Weights of a small contrastive image-text model.
Model: 5.43M parameters, 64-pixel images, encoder arch efficientnet, encoder norm layernorm, encoder activation silu, encoder depths [3, 6, 3], text encoder norm layernorm_no_bias.
Training: adamw at rate 0.00085, 14300 steps, batches of 256.
Data: trained on analogue clock faces, 195000 training examples, 18.8 epochs.
Rows from block 3 of the image encoder, named by matrix and row number. Rows with one number belong to one channel. Each number is 500 + 25 x the weight over its row's rms, rounded and kept within 0 to 999. All counts start at 0. Numbers have three digits each. After the name is the row's rms in percent of the matrix's.
# convs0: expand pointwise conv (encoder.blocks.3.convs.0.weight, 160x40x1x1), inputs 0-39
# convs1: depthwise 5x5 conv, stride 2 (encoder.blocks.3.convs.1.weight, 160x1x5x5), a 5x5 kernel
# convs2: project pointwise conv (encoder.blocks.3.convs.2.weight, 80x160x1x1, transposed), outputs 0-79
convs0.13 089:495528489528442492511499516457532501510496541502500500477537494514514494528489527460484502509521450466525491524449529510
convs0.14 108:473552527499505492446494498508516510524476471450517532474528517486524486535536503513475470517521487531522468509528486513
convs0.15 100:523519500482516512494537473497470472538526498517498503513540496480501482449528477532459472477541530505526503493458461501
convs0.16 104:506457500515467506509502521556503480512509480571506491490498536520499516510541462469500471531524454486522492499481501491
convs0.17 097:482468524497524500527465507546472514492538519532501506476465495531477506500489540515509512500517483474469441505511503445
convs0.18 062:499496515496480475538518530496520511487509509496507455483527506509473468535474570513503508525513530456479500512444512470
convs0.19 080:474465489453517522493488464446517551488532555472480505493503468494514480516490552499497505492461483502503489496509518504
convs0.20 105:533475500491505465541527478523517483498510520510530517539524546466487495467511487513473469486521559498477489489494450495
convs0.21 122:507569519530482515494509484527523483530514485456470494485520527502487509528470539521452491513501492506484505527475490449
convs0.22 136:498541477502479507510500504485537496531512536489468485483547507517484494534479539474478514527513462483505501552449521471
convs0.23 105:510532478518486469546520447500545489513516532482519525500531507488504455487509487514448484502514553506515496496464489489
convs0.24 105:538522538498542461468498532477450491507509460512517485486499462470512493487483535501506526466493505487497549514529490530
convs0.25 095:537511493475524478497548512504541455510493524495484496502526496524513487500478518459540507482479500488537455479510533448
convs0.26 101:489486559502520507469513493495480507491474520479472483496508512479490520498549495547539474506449489502456515492543472472
convs0.27 092:516561527475500532455480504479502522525484506448487503460529479493545489500522519504491482472502484497503519500541471535
convs0.28 097:447497495495430520464503487481515521514486476509478532495502487499536506526530466493508495534506461547508485494520507542
convs0.29 078:488513498528485457553483543522519471481497517489489515517447516504461504473473481487529513488509523465510529486449515486
convs0.30 100:469507498560502517502450495537480513538480518525488469490500511461462512480490495527512507505534490524475502556476501526
convs0.31 109:463511534517487507457494477514504504506486493480496522506493496470548479543506518500517471534450465514511485509570483517
convs0.32 083:502517490484546497505551523466504459517481468492456537521513507514512480515520518513484489476490488464526460546502532473
convs0.33 090:466494531493463482481438484509478529512489530510508507479511475515530501540515506516503490516472468477477482519571502523
convs0.34 088:521556559505491500488504451529510485515511497490477475489495510497490497513456540547472485502475503527481498491511470450
convs0.35 102:503502495524505498552487503532528523470487538482484495505446509493442492507493501485527544487498533471474468493477542481
convs0.36 096:496495514478511490504548540488527466470497461509526519537515499548515460534512473466477477490477489449519520494507521493
convs0.37 107:490470481481479499491507469506513525467521515514514472521498535516473538485513450505505466518497515537475502441501447470
convs0.38 094:475489535504508467490531525514530488515455511507496473479539531492504501505537503474559462511472465477503486486545513477
convs0.39 100:465534496546538542511465495481466512548465491505464460511501527503462513484471500520473487484511494500534506527482515505
convs0.40 094:489494485480502472482490503483531538491540504507517465497497486515529503519442522469460495530542511537550515478472488526
convs0.41 119:514481494494514500511446497511447513500522517508475522495463480558523541508500532489478488489513468485500440511525508469
convs0.42 097:531507507509520493504464513538486501477538521514482498485440516521466554519511506516480509478514490477497458520520515440
convs0.43 155:501531546511516496501496482552492489496499465473531519497468530474488515484500489541474477468499554512491505449517471470
convs0.44 094:555498491454511470483528512528516470522487479535514481502515523536485532459518488478534453474474486519477515479509487491
convs0.45 097:460532569531478487512476535511494496473488481508555497464493473515509523546474537485488509487505490460496506495506497493
convs0.46 106:547495479442510505471528488495509467498534556487489470486518481493520501486526527460529542489514480496525479476501497470
convs0.47 076:531506477477563537496516451481501476537517503476458536521535496511509491491508474502458476512515505497513515513462467488
convs0.48 132:550543547498529513485476481504480485529512479468503496469503486512517477480469525536465472464492507483496520502510442488
convs0.49 085:473510488517432557496530503453530503496460478463477529507524540478492514509510483482489494515495481526498506465502503522
convs0.50 132:487456500480491500490487451519509531443525486524523479502469503485500509476505490514493489519492529541511488434528455499
convs0.51 092:524521516534468471516519525486507492479494473549537490463514507494473498472508506479478483465542519470534497463469513541
convs0.52 090:495503478532489506508540503499494455514461480494476558507504523482522480517530466524509484475490479468491466546532541510
convs0.53 073:503526503481531523537488481504482503515524512510509462501521468490460493486479526518491539454475576486490531520484498473
convs0.54 088:538480453486494471532550467474533465505488520495476481499521511513532475457483512477523514521507517522517454488506497471
convs0.55 101:488529559509517494499501460516499491523513509477481489487497504498511478519471542547479471491479503555484494491519467438
convs0.56 092:442521504510527522522474538469465509503486462506492538506465523510463501523478486525476497492532505484502541543473508522
convs0.57 108:523456496485481528500519487495475469491476508503496523513492490499523510479543476551531484473442486483450498500552491486
convs0.58 075:464481473514508495528500506479511484473473491481508545524477514516530484497557463531460436502487493493509464502528511491
convs0.59 111:522472479479531493513457520511471527483530505522475488510446494550487554511507502482486516468531481475495469505508526467
convs0.60 079:517535515497494499473480471514502471514538533482471480511532514520482484527472546503462505532497466486511501546488496438
convs0.61 097:532556485504486489479515533516474456528504500470451479511496522523482530520491512516471510519543489490519515533467501460
convs0.62 093:505500476503513518544468529501517506490506537480480518490457499512486537490482483465536529472512476444503532484457538487
convs0.63 114:498444525468523488485447488497464517480524538519503474506483450510529472490513493491514503505469493495539486501556485497
convs0.64 093:481480523467474479465474514495495524460521477499496482538439496532525510524479503508491497527486492530532532456507459508
convs0.65 122:498483504475526500483445472492464532510525509511488500497485452532534496520503540506483496496477460490507466537561512506
convs0.66 091:518489484509507462511526457487528532514510457489505478539500476510499498541453516494479491479461512510505526535474543543
convs0.67 090:466499475510467502494487477512537534476541494512524476502495479498520506523458486480456503540528522548532503473464483527
convs0.68 108:504531481463478494473505504490483495512488525490507528489557477473522451470545512505501524498545513522477477506495455542
convs0.69 103:497563519527483502498510475511521481547515502468461491499548524506498481532485527513458496530499484499496495533472478454
convs0.70 089:504495497511466484543481520515513515481497540455503486510458494470465468501491476510530544497481543468495538503464531485
convs0.71 092:509482468479500474483485454527507528510561514523518455458532512477486507475487497502471506535529500541516483513482466500
convs0.72 089:500491481505528504521537510464498469518468489507482546530516502502527462522525481494472475478490476449535473532522546490
convs0.73 080:500491522501499479536485453516512512480543561503516505503506473477471443489516509514486528493506543491511446520473513495
convs0.74 089:511475470507522515513533506477495468523451493511466526531501498493530464520536489486521492485480467455537469523533536490
convs0.75 105:507559480540488515501528464522520478526482496525503533510511528471484494481530441514467478508526528513510469479474480492
convs0.76 103:518517498528470482537494510506520508486484510491521499470470523482456514487500467513485525449501567455487500456476521501
convs0.77 087:517469457486507498523500474528518533469528470515537508492456496528485534515474503511479500459455501503470474524501548509
convs0.78 056:549502511476413517501518483448511461519482485510488502492507521514505519505497521504510474523512471514477532494459481488
convs0.79 095:492500504481509500484445478489495539516520530470483499482497458511540460528492522496488501518443476491514484531557510522
convs0.80 091:503506461514479506503483493483472490533498523500469473468549480478482495455523508499520528481537536531495484558486460509
convs0.81 098:503540499509546526499524506523510467510513477483473488496550562482480483489476502488490519515510526513482508495465467439
convs0.82 058:515525502513467492516522462480503488541450460483509524463477521492515495477476535514496474496484534532492489435496479503
convs0.83 092:511510536512514479473463532547466484495521482549512468498500463504527493519495524477485496504486442462538508518526502512
convs0.84 086:511486520489504482545479507469491497478507550469463507530486490503453484502492497522502522448496554473475508507459524474
convs0.85 080:549492544501513456509505491474484502496516517509493466541547496517472472513460557513490512477500539475506514522475496486
convs0.86 100:484445524494522488460491484493466507488514499528529475518519443492531467510512517487537500515488485515500545505539476541
convs0.87 089:501532473512448509515505508453535487526504542497479501494549492515498480527492525456478509525500472483524516533453521491
convs0.88 101:540538532534523482513512505527503469519497458504509503490505517480483499485477517510464484456535544493486508481465456457
convs0.89 124:455559536520464489462506489528504495487475473475510536467500523491533506540523476519487478528495478529512474487519482495
convs0.90 075:493536523506509516504489458496515498535498501474444508492536525508502474519461536506466495522474478519486508519472475434
convs0.91 138:472484475524473531515497522481473484443473471518526556513458503493520515478545456500509513484507514499504522460506506514
convs0.92 092:468526535516463482511469464524535530498507537487512535476473482511506493534500519522464496528466484492490441509520520486
convs0.93 101:507491494500511539484551460505472499529507455513486478555486501496503520537488468476491488489484482517552540501473532514
convs0.94 109:477451528515461510493493523546454470495500450567509491498480476496533498525507510500521502524510464497528491508512501503
convs1.13 073:517506490518542495484474496501487460446464476466463470481514508511482508534
convs1.14 112:497519519496481460520540534515462503533529509496460501498506491467455466490
convs1.15 097:494486491480473451472462480474475498513529512492513534540499483526541533492
convs1.16 100:514480486479498510508510499477483514541536523455486542543525464470496525514
convs1.17 098:479438474500523469479498539538477504524533521476518518510485486507512483471
convs1.18 065:491510535527526483519540543497484493526516453504492511517476456472495517466
convs1.19 081:513520514470472517518530499489484505480481487466469450442472503493479478475
convs1.20 104:534528489474504537547504460466539541504467485519519487474501511498489488502
convs1.21 036:526496482469468538505518558540490479516477524509475517503537506517473478498
convs1.22 066:523486504512530510476476504502492472452507499508457459474499506468446475522
convs1.23 093:479513514508482488540543501468484546531488437473516510485487482492494493523
convs1.24 102:509509499488499528552530494494550550527495501525524517510478496496483463463
convs1.25 117:470500508509522450459460470470510514507479446528521520524513496497501509519
convs1.26 093:460505499479475458497537523481496499529555495502481507538547506490480520508
convs1.27 107:492474463485497501466465523528476456494530513477464504527487475476517510461
convs1.28 106:449472476500526461489472493500489527505487478489529527521492489541535538483
convs1.29 076:506472499502509484458481479499504490495505521531516524542560515513522533547
convs1.30 103:502495496481456455465479501514513508517529549537523510501486479483468467475
convs1.31 113:495449491512508530488465514511526525469498522533536516459516507515505463466
convs1.32 121:494512514511497436469507528529513488476479495527520521486431505506506515510
convs1.33 100:478500508507524503490458470493486476449447468485513501516511482530543524506
convs1.34 038:487528524493478505495502517539464535508485515525510527540537487466520507450
convs1.35 106:530522527510497534528516488476533518471460463510482463460470491480487482496
convs1.36 112:476480473476484498506512521536529515509507518523499504474448441468476491477
convs1.37 099:506518528508490497545545534519501526563543515509509521508491484515497493473
convs1.38 128:512509468461498514531515458489482518521496452459502522524475463472514521500
convs1.39 120:500508505518514519522514504466467447443463485471509509517533536512512499499
convs1.40 120:466485524506475495458514515472520443504528501520473474526524510496463493531
convs1.41 100:492463450492501503494474485476534538513505478554544519494486513517498476480
convs1.42 109:522525492437490516537475455506525527462497515523508469513512513478480511498
convs1.43 080:503471447489509514500468495542540475462507549523495483487516521504480477497
convs1.44 099:476467494524527524530514481496503532542529499456487529530532478500460498496
convs1.45 106:522526505482465514500473475502476471466489515451439486512527488488499518523
convs1.46 119:524506504519517478487505505487418474483479438482496495483474509506504502501
convs1.47 068:511546538518507519550532491473476509479460469466498470485499494482488487516
convs1.48 105:462468491476485460465482492478473489483476477480501492464470469477476468477
convs1.49 078:506492508477447507489494467496523478506499524531479492519544506442483529532
convs1.50 112:499488465465491502473468469479487445471480516489472469510520463470504500518
convs1.51 084:491506490490489490511492451478493527485466478481536497435473513520515472468
convs1.52 117:468493529517481463471515525492495444479528526517502447500526515497482476500
convs1.53 089:520541479454482491525530509474470495537537494516497499526531499476459497520
convs1.54 094:516516509507523524486493483494465465487505491442472507537537484500526546527
convs1.55 038:516498489481520544498486504502545529524504547531529497537511494480485526456
convs1.56 111:519505503513503491505500507507430443474473482507526493472444513506504501503
convs1.57 096:484465487475504490486516518517492514536544534501523548548514513520535523502
convs1.58 087:496508496491457533532530516489493519521517516437489533517505477497482457475
convs1.59 099:499515525469469511532531499473508547534491459503547522480482500519519474490
convs1.60 044:514508494495496517458498544541456468509523531484522497489493477532465463503
convs1.61 091:511508511506502519525514514510506512516503506501512510512508442445441466457
convs1.62 095:519519517511505522554535523504526557551525499514526525514494489510516502499
convs1.63 075:504536518497484509535521522494476495495510499473450467492462475447471489476
convs1.64 099:528520492487515517549527464483508531541467461503510515493445503504501510487
convs1.65 108:533528520521505520505484479481476473466469482453460508526506483504529532529
convs1.66 119:508522500457473508520500441501513513454496525520479471516529486458479513515
convs1.67 120:517517490454479506528522474470460520525504458470488523520486483457509525496
convs1.68 130:480473464486507444469509529516471506520514512500522517502454506509492448483
convs1.69 066:474498472484502518510461486507519539506498524519497459506543478509431494499
convs1.70 094:487492466453478495488491463492518518518525522538544539541529481502509504505
convs1.71 118:483493507516505452451488501505489487478460442522512512482452506512520520496
convs1.72 123:475466490505522509494455471486528519508466426504513513511494462494505514507
convs1.73 083:487457476472487503463481504525483478517531545493518522551541506487506510488
convs1.74 120:517494469480516528526492464451516527524507452464501515517514460474490498501
convs1.75 105:504508528521513461481506537531471456500516526486435479500500523490476492489
convs1.76 126:481491505519515474476476494502460456461468500469466481473508498475459469497
convs1.77 116:480472490516503468479514521507490514521530486489529525526441502518526500443
convs1.78 054:485496491477492492516487517512510502527524508438491539557497493451507526479
convs1.79 089:528535528522508523541552545520499507536549519489501502516510493488491498502
convs1.80 120:519514501496479523513494456455486455478505513434493524522531492508515509510
convs1.81 108:486468449482481505484443452462527525515514499511530522516501490509498506504
convs1.82 049:525513503522524469480499488520491524544525465471489566514494505509526533499
convs1.83 100:497478489527521490456493521520484448480517534497457486506513480449475502493
convs1.84 101:493481492514508491476447469464519518497462443534521511491487520529509514518
convs1.85 090:452458509545527501447470476513509488484474489530514495477491524513498490482
convs1.86 100:497528527527522500513521527502490481503485488467457447465460490472472481487
convs1.87 054:517487489526532508480473519470472472469469476484527466497508503524464465539
convs1.88 086:505523526514511524556549545513505536531522486512516495490486496485485468479
convs1.89 112:469527524510468454513532526495486460499514495520471451500504527524477475495
convs1.90 057:478499506505512522484460486490528515504523549545527485542532479488463519482
convs1.91 090:505539510479480483539523523495482521515515488480492536520477458499526517441
convs1.92 103:460502514536523461472480516519489511498504502522521514480453529537521485457
convs1.93 126:481462504524503471471523519466450487518488465465498512476468493535500473489
convs1.94 108:492505508476506505510499473470521543532486445539532526509481515539526501479
convs2.13 073:496478529463468567532525501501508507520528456466490499527461497477491501482525515485497501506518491454472471489500497499489490520443473472533490498499499530485477508490482524524489516492535472482476510464490521526523550452500498487561466527
convs2.14 114:488520458528537496476488540456509515464490510501531501548502486520483526503477512488492499472457525527489502490526517491456531492526488534507491539467475485453529497483477471488502493534464543473488474548520469484524540526463508513509521517
convs2.15 103:487504512525490501541510441486469445469513488517501519492483494506526494488453511458531485534508526528485500518506496468521530515479483454479474479502511509549477509488528493501462484475577514512506516512500530531513479445488537522505512493
convs2.16 103:513454518483541473535531525494473465534493456462473526467516523484485512493490522502485488528509498492496497537543515524452468506559490493526512497511527551514483461510524519530506496501507501518510494522457454520483511527479507455481473489
convs2.17 104:530505514493505465507524459532504472479521494481464486484501527473500493503515509578498457506496499481495490504476472525533472545515518516517464555495493531459491469522535512484483521503491524542479536469501463518500519482493487505497439530
convs2.18 075:513487505525498552532470494497475462530475483530496482461496521488492501494512474436511472544508516505485503479517488535513515532459504472490482479512511513507520488477506535493508513512571493512547523489452502510457468471537487496451501499
convs2.19 099:501493472499541479504504527468507470498533457498522517510483523502533509526450488467537507501519524500476514531534533464449539489532478457495523486504501496517475525508480534510472515499510471535481507509497456476532484521470525560496460512
convs2.20 109:523533501552454475485443496497479499503508524509482481524499507504501513511505481536456483522479462449541486519508489487497508551544491500497503503481486472508453525442488513533522504474451519520471534452511486490526501515504492521515474502
convs2.21 061:533477498515543505500469532504527510531517462529502523546542477495495482457479508480476500476531476477471487514478471509516512495464493447519513490520495552493467491487508491517507486491504443508489493507474525555477506546529501527491518554
convs2.22 078:528469502460520551520538512480516504499522515469470496520483496504517514484500476489504501520504487481511455522475498511504482491476468456539474514550530527528436506482519524503505524534539470475458503485502525492492543516493498475557463497
convs2.23 107:545512476529497513479465519494466493550489492511459491481526508509472524519519459473501480467502480496570475528502489525473565522548498485519500474509503484518502481463531507487531498497474529527490519468474484474472512543498473477501474518
convs2.24 106:475462479467527487489528529499526502508524479469455490484484501472522497507554508477520524493510531527488480457483477546481432461520523484519501524504538529500566451531483478516501513521501528482504498517490481477489524481479471488490493503
convs2.25 118:547530511489529521503481510467465463515492492506525487515471519540513476486551508489514504509494510473519507517512519534451507476540469488498551482484474472462511485524491493513499471490541514460427487503480498485555501529494461523489507507
convs2.26 093:501520475548441528484516506511500567507526487497488505530494452524484497482517516499466467480532498531483506493465475474507527508485514495501476531499491494498502526439483468486489497505461515495506475537555541509490524460531518530530502468
convs2.27 098:499542526481456486501468532492517562470461579516499474517501493527494463509504473512491537528488501514506517483459503483519498494514495498507511497474495440489522513514504504527470521476493487488467536468495541478472475483481484493514554478
convs2.28 104:496475487451501549485525490524495511553475519475484525477522487514497486527536488509479544515535479504520519497457512537503475498458467508512516489539517495526444504455472503476538489503507472476473508521491489509475510535551477467514467493
convs2.29 090:504433493495532462499507503499503458494518453499493537500529516505502507540471536500512520477508550505486521525500521513501490484532484500482530486509474522490474507559504512491503469509455458507455495550468467502531500504457495494468460529
convs2.30 108:502504445517480484468499485469499437549527465532520517543528482462521534501473483521501493493539518506489458514475504473506552504500477453514492487527469502526473528476505480519522519508489488500512520493458476529517515473476544495503493531
convs2.31 111:453468520527453523527485455564481515523481465498467487475504499511473545490511505452492480484500514522530523485490503490518517539467496477471472520490498533515517528464483487494511493475542534498539507531480539485491522467523530475510491505
convs2.32 112:504530527444501481514516552479481493550507482457513488483470542522506477493539491491475472536476468486498505496526551499470466493531488529517518514486507517497510486521473499556506516506490501481477479489491457482518482534464507523467538456
convs2.33 108:527464495466499527499479498507537487538491460493483530497481457496505474462524487508476509490506481467471510516523484560509495474444504502514537468521512530488463521488528505473547493530492473485529504480463521537520527503534474446508513519
convs2.34 055:546490506486514560489486511502538508541507466468499497503488482484489470497516485523490509524553493459479435522499481478516536514460466488523486481509504519523460484455506480475535516503527456515474498496503480558508510513528512511528471511
convs2.35 110:513533500497463524486453513499528496527519529537486512452503462487496486507483470491487501568542510546460536485517509476484507499544524469489487505511502474545476507490484514475494541487508516501512533501454537497490486449527486484511519466
convs2.36 113:517499487526479506482483484464515452519508465545508484534536488494528526526496512536520482488527526485498492513450488496531552507500489456512458463538441485517474535490511463505522491469479493493506519505476505521529540453490502480508491537
convs2.37 098:499507528486493494544499541497475539532521464442478478513470509530486459479555564473480502510507495460487540487490506542472474520509471514538486514471520514495485502475519482535461481480529489507485498497502515508524524497485487482539540495
convs2.38 117:495491476495476510519538512543495535512483459453489520526497518509445508473485493504488478485484474509468513558505472495504518500471495554477504526509540541507475509485496482504484480500471471498528439519535506543491512487520509526535507445
convs2.39 107:516519458525469448477493458463499476513496485492522499542511498504524512477473483509500476470532487502526487500500492450524533536490499442505480499508462491555506512471504487491518494502516496521499532508515474532522530467510576492518491546
convs2.40 122:499513458558467507474521474532500508487484483492477517524508441496468513480497508507496454488496488503496509527480469501502533497504521497478488515542498531503475531478513483483477451516464511486520470526517548532509527452541532498560497473
convs2.41 104:511530537528473532513499478479441510512476529535523482473513523507482513511514514491458426508499512520494505498481495484546535493478490508494480554463454508505518477507509515460513496486528516459499510518468508496463479520482529542463515475
convs2.42 100:493514475461503563473552507476512525473532562524515517520518535486494533505486486521484512477535457482521463479470529460504547470479487490513512517525499500496508520523512504443518500509516480475453480515501519473478497521500481490488483465
convs2.43 087:478496528477530526499504503485537501528534504495528502550513503488532504492511529519461541501502488449429501473521458486456482485471483463497523489513510490478484503507473491522487499505548425490490479530488518517482507480502534535508529482
convs2.44 094:515510515482479458520494561474481520552527470461519535504473495516495493487505530452458491511535489507475531461522535520472475498524475495531496538458506513502537504478507482520479500492525468470501504492511481497513524525464510469494557480
convs2.45 110:483475514463511546507494533490510519525490516485532512498497496529474487532510479534482541486480468465491526481464517484454506496493493526510486466499503506520493516469403476541537519449520502529484513523476517461509513484474526484512514504
convs2.46 110:522482473513528524517482468471453502458478497535448512528503477517516514475505507528525543480528525488518464522496480514511523501502469455495537450506477488500466475513537476463499462498494494513457492524492523528529518529552465508506496502
convs2.47 083:517485452525505462476484507508481518522480471491464493491527473499464526498492497511465514463555503522570503500448497523507511558518498500520502525487481525506472488476494495475543492517446498517473503512504461524504547513510474485500473538
convs2.48 107:522485533556520486479470489505492478500485535536518514450517481491482474522495545501476468458483515488514515471526504547497526474524500538478510496524478515472493520509525507479537480519453493501511471485503484477519450528514488509429481473
convs2.49 087:513518510522484484524473514495500472491514488530492469511498503481480503478537488487481440509538505523489484495471477548520467537529517476495514556503485508460557455498508512556461511535468477443503495481477476501490508481519483526487532506
convs2.50 109:540484489531528474477486499457499487483526524559511515475557474474493510510493501504495453480562506523517474497493500526533499477538510435497510503528454465506531504507515521485502500521467479487504486538463475524466488510500508487470473503
convs2.51 089:518511468535486471465508551496512567456487517483526505503533485491451490476522475503506497465521446495509505483509516505508495523523528507496491469510549492481512510459503486533480496485470486452497490466535542501500510539510466464532517519
convs2.52 112:488499474500466532503536538546502537524489468449500505536494504501455506470493493488488465499469461517463519521527477473511526493475509544461475504505542542520502516476488480497486490515483496499530462520547542499484498478522516514539522465
convs2.53 096:478468488469476455505504474552508490541503479509500518481502513479540516494501483479494549471541518500518485487489521451512495557435503497514499465499556495532457500501476464526506525470509498485500536484510521472493533534516483480509500519
convs2.54 101:498495486513503478507535499486455496519518477497524501484512494463541506513504532491525453534546548525499479493496482493550512436483480462499493491492501493544522526502555475492471469500534534456512495526485494534466490478480527523511477474
convs2.55 057:512474527503494551546481493521507500538537479492462479554522518484497516444510532519470508492509477476480460525504453490501467546455474467520528501490467525519491464487486504533533501493522483514475502512496507555495496499511544505513499507
convs2.56 096:558530502498518542502478475503454480492488527516515489518485510529505509469556477491516515511487493479528495524530500539453523510531457484510535462486469473467488495522517486512489485469526498463425482490497510507533518520514454514500490502
convs2.57 097:508480478495446554492540524518509550531512502457472517522496470528474495469544474502474505511485462512495499500481493499479495496486496504504503506525519496519479517440492481519502499503471520509483472510548552483476525468550499503567509480
convs2.58 076:521523516510534542547482491447442489498479482482502501514478535510496477474534504477545525508473501486530488516530467516438526474514484487488530473467502472504514475529547504509472464527550500489475462503526499494517512526517486503511497487
convs2.59 105:482542518488488495475506473483497489470512543521549509502490518521512521523523517557472473514499452471498518460498506453528516472476545530474499551484488466472517531521483496464526504494504490445496484500515505481523479466515519506483491449
convs2.60 064:551503515524505501520484509483509491531461481487480504505490495477512485501487498509453482541517512463467483556490442525546481495478480488534523510522505507468447506494521554511504468510497472501459505499483470545476528504518503500533490556
convs2.61 091:492491481508510543543496509500499496557480506479459504503486483479483518487530488494446532544487486471483509504482495524518478495459486479577488507554491519489473506454485506503536499540529528479527487529472498522480518474528484468512525478
convs2.62 095:495502503524518468487461488513512497510473525541517500457516489499510499527440487474480521510471558519476518487545521504509495458491529527493523483511509485491500514522477501482518502524470492517560484511522481507483451491501497527426553476
convs2.63 096:515464485505525489474508538478546471476542476486542506515496505487525494524459498498561508468528479478477519509540532495446486528530491502461514482493505510497515527508478507536471511487464437502489512487512477485523478521497512530502446521
convs2.64 094:472478526513484537524511436504524512481499486465490465505491492476483469481501535523537509500495501487469536471477475495532492512467503504487463521509478534523521509466502507492506501525546501525524482514500540537514496437544545490525454526
convs2.65 115:496477456477519518499476518475549470505513466495534521530479460480504493485492479540485544463494465456462526485563510505493506475478551515507507452515505505478480522495465515499522511523488491505532481475505513494537503478543471482511529523
convs2.66 119:494513531460517541495507469516513543461521546526473537492470509477522504495492495549470525480514490497464468515478504470530476512485499493516539528470488489489505450528513532474502553456501490525469534482501498487477505558503464490506499508
convs2.67 118:511506472509462524501543506540499532513490470461487492535504496505456506470493477503485462487486473500478506544510463497510522503474520536478491527513548554505479523481512488497477473516465484492525445504528521543502505469533508525544490454
convs2.68 112:487491521481499525485509506514552489530521517529505512480499508441521525494481456512488508496532516504453480518461542462490530493494498468490481510519491510501510474507511526537496569484518484500527542485440497482457480486462503447479505510
convs2.69 079:497487527501497564548490506481485513547516487520498536518501512492477471514517511540476523468516456470493493484490447509510445515495499464551521509504480524473488482494507490489529473483497435480510486494496496492481538505554502481534468488
convs2.70 099:486486472463504456482495472510478449485468446521507519495486489498519485501488537525503555490550526514504523515512496509508520511513505511482528435482487514493475485548513468462508477484502490481478508544495469522550521523519443488503483519
convs2.71 122:536508511450510506511507521473450473516483505483535485495474555533513487494523478460505534542480503491513498505526528528468502485505471499491536464480521507524503462530499493523500483474547515491440474495487500495515477557489468532468524481
convs2.72 115:500515526464501487495526536516469491547495465453521483497474555530488505498535467455499490544452475493524495509525534501462487490486491545490527509495542514501484508496469501538507496534500491475473472466519486484497474544476508539497499459
convs2.73 095:489496507469507482515531431512506494470481484498488472515497524456516472474503525546518504504503512494497473472464476510564472495422493513516504490505485528496483488537531481480498499508518542492484511493520486573495525477530525487504500532
convs2.74 106:504512516456468481512524521514499507555485474457517477508460556509484500467525482466479489518456474507488506519528524499483510483471488559494509512493556543527486524503493495533500504530507496481508466466532489498509495517468523506501546451
convs2.75 104:508499499466496552477520520487522505478513530531479466511479453518538499468517547464504472463511510516481482477464527538498509458504496512502483538492481476509528479525519478480479505498530533436498476538479543500508498511523458496465526504
convs2.76 117:503490544520506515526502511518492531498500528455458511523529484479442457471498528482480520497496464461492471502487482502474456506525466477494504512510481506519519479480526534556488489504527478541497465540494535541470481505514550490513527499
convs2.77 100:496543530465478485504491472528505538490495547504465499499474545486519499498540499563454512534489492498505494476466461496541453509470528508506512548466511467482506454511515516480494528497509528497502538468517471485461504462504493487508501495
convs2.78 075:501464560479495545550512527467475488520537471493483551474502476535483501539477505488466522526586493497478483504505500517482502513505510467526526513471533511493498492494484485516522509480518449479524486517486459507478518493503490501518469501
convs2.79 091:468523501520531531504530516456471523433505522494511515514523486530486494519532529516553490487500442484527506467480465483477488522531476512495477481504483473452516529484483531540462491479512505517462492517516511504498512506472513483556504526
convs2.80 110:488513504488507459487500522526551467565513472477531482484532494476513525505468450478514482529525510505454487482504519472504530505488501480503469530492521500504498492466484485505525539508532524474539540480472445511488513466468523478490476536
convs2.81 100:515489490511485541489525463470493472463559506500520542546504501493509488491475507502515486489491490458508476527522513499450482482534476460516509506530485508513499531489489550537444490444526518503462512516484537508517488476454508523521475496
convs2.82 059:517493517482491513531553506488481476494537475486504511524486478529530494519505495490496550540571517520505455521489521520500530476477458453554493480497542521528493506470506471499472461485524490458501484498483458502492494539494505491501462493
convs2.83 098:531490494505519484492458515503496494519493509495501485549472489529504485507475487521481535539504524510517476517490508486491534550491427523532440479499491484519461507466505475507473502485491501518443543509536474538521513523451502520508517537
convs2.84 097:532513494510505505495476546480495494482494486502549485570486490541480509479481481478495507470503505496475481524537492497467559499529497524481529518436484465449526472507504482522451489488492507475490475528512490496535521510470466526520510533
convs2.85 092:542479510508528500514493526446505511494512492463485488525498458499471445457473517505499488493480474492493478537553490531468482455533475508517535506494482488482490504522551522514484485545457494510511454504523469546506497524494545503496497495
convs2.86 104:496477485493537458496527501491520445487520436512553518515513519467526487534461516510541518480518520488473510517537507493509504509503494511489511446495475515478497505525488494511468494500476440502471505511491457527529481547482486546479479521
convs2.87 064:529485486467517550543501519506526515539505472445479474537492487468504494487510470516501489495523493456491449501494503497516484512454464480527499525525491537521460487476509497522496512506551482493454492485479502540512543500505524518538462532
convs2.88 096:498498475523518500493472487513509505555484474501473446499503504500512524491553473462520478487519507511568496514466488527518469512436509463518499513518479495527562502456484484478534497535495492486508529477474462535497509489528519499498482522
convs2.89 115:467510481504503514484510524485504503500510457486476520501448459530501501479455516449475472511472542553468492483523488503475506485535495514513486518480534511513507496508496484444486509501496559528530527528518468483523553497471482515541478524
convs2.90 067:512455519509497540552504508482514496540526476505488554555514519462490470479517513519468507478493455468440494506513467514518469516491469466531508502540463515489509494489489498566520483480491482486490474526493519500483522496525510500520533488
convs2.91 099:467463508449516503525536469509482518504482496474508527492482512518475453518503510500486553514480481496514537516520528517497472495473486521555520477495534540511435489509526502483515492455509459521490508485534482505506505568497511478541491496
convs2.92 107:515507518520465469502491461535501494528505482488476522486514488512487457527500511506470473570514493505452515508484450538548478523514497484503502532515495479485467499487507525525503493473528548515496521535475479526489521432477502493526490545
convs2.93 114:493487506461529546484534493499506532453518546523505537502505495482520507478481513541487540468498498500504450513493530455500481480487498494491539500494483475491491470548515542474496511505494467517446493505485514490468482586488494509503479496
convs2.94 107:493529506511496479480515453491527497478500542488497495491505547458499533532524497513482490453462480460524513461500525497513483512486562498486468533483497548477500501544492550485525493517534488489498509436486534466514499498518513478478469504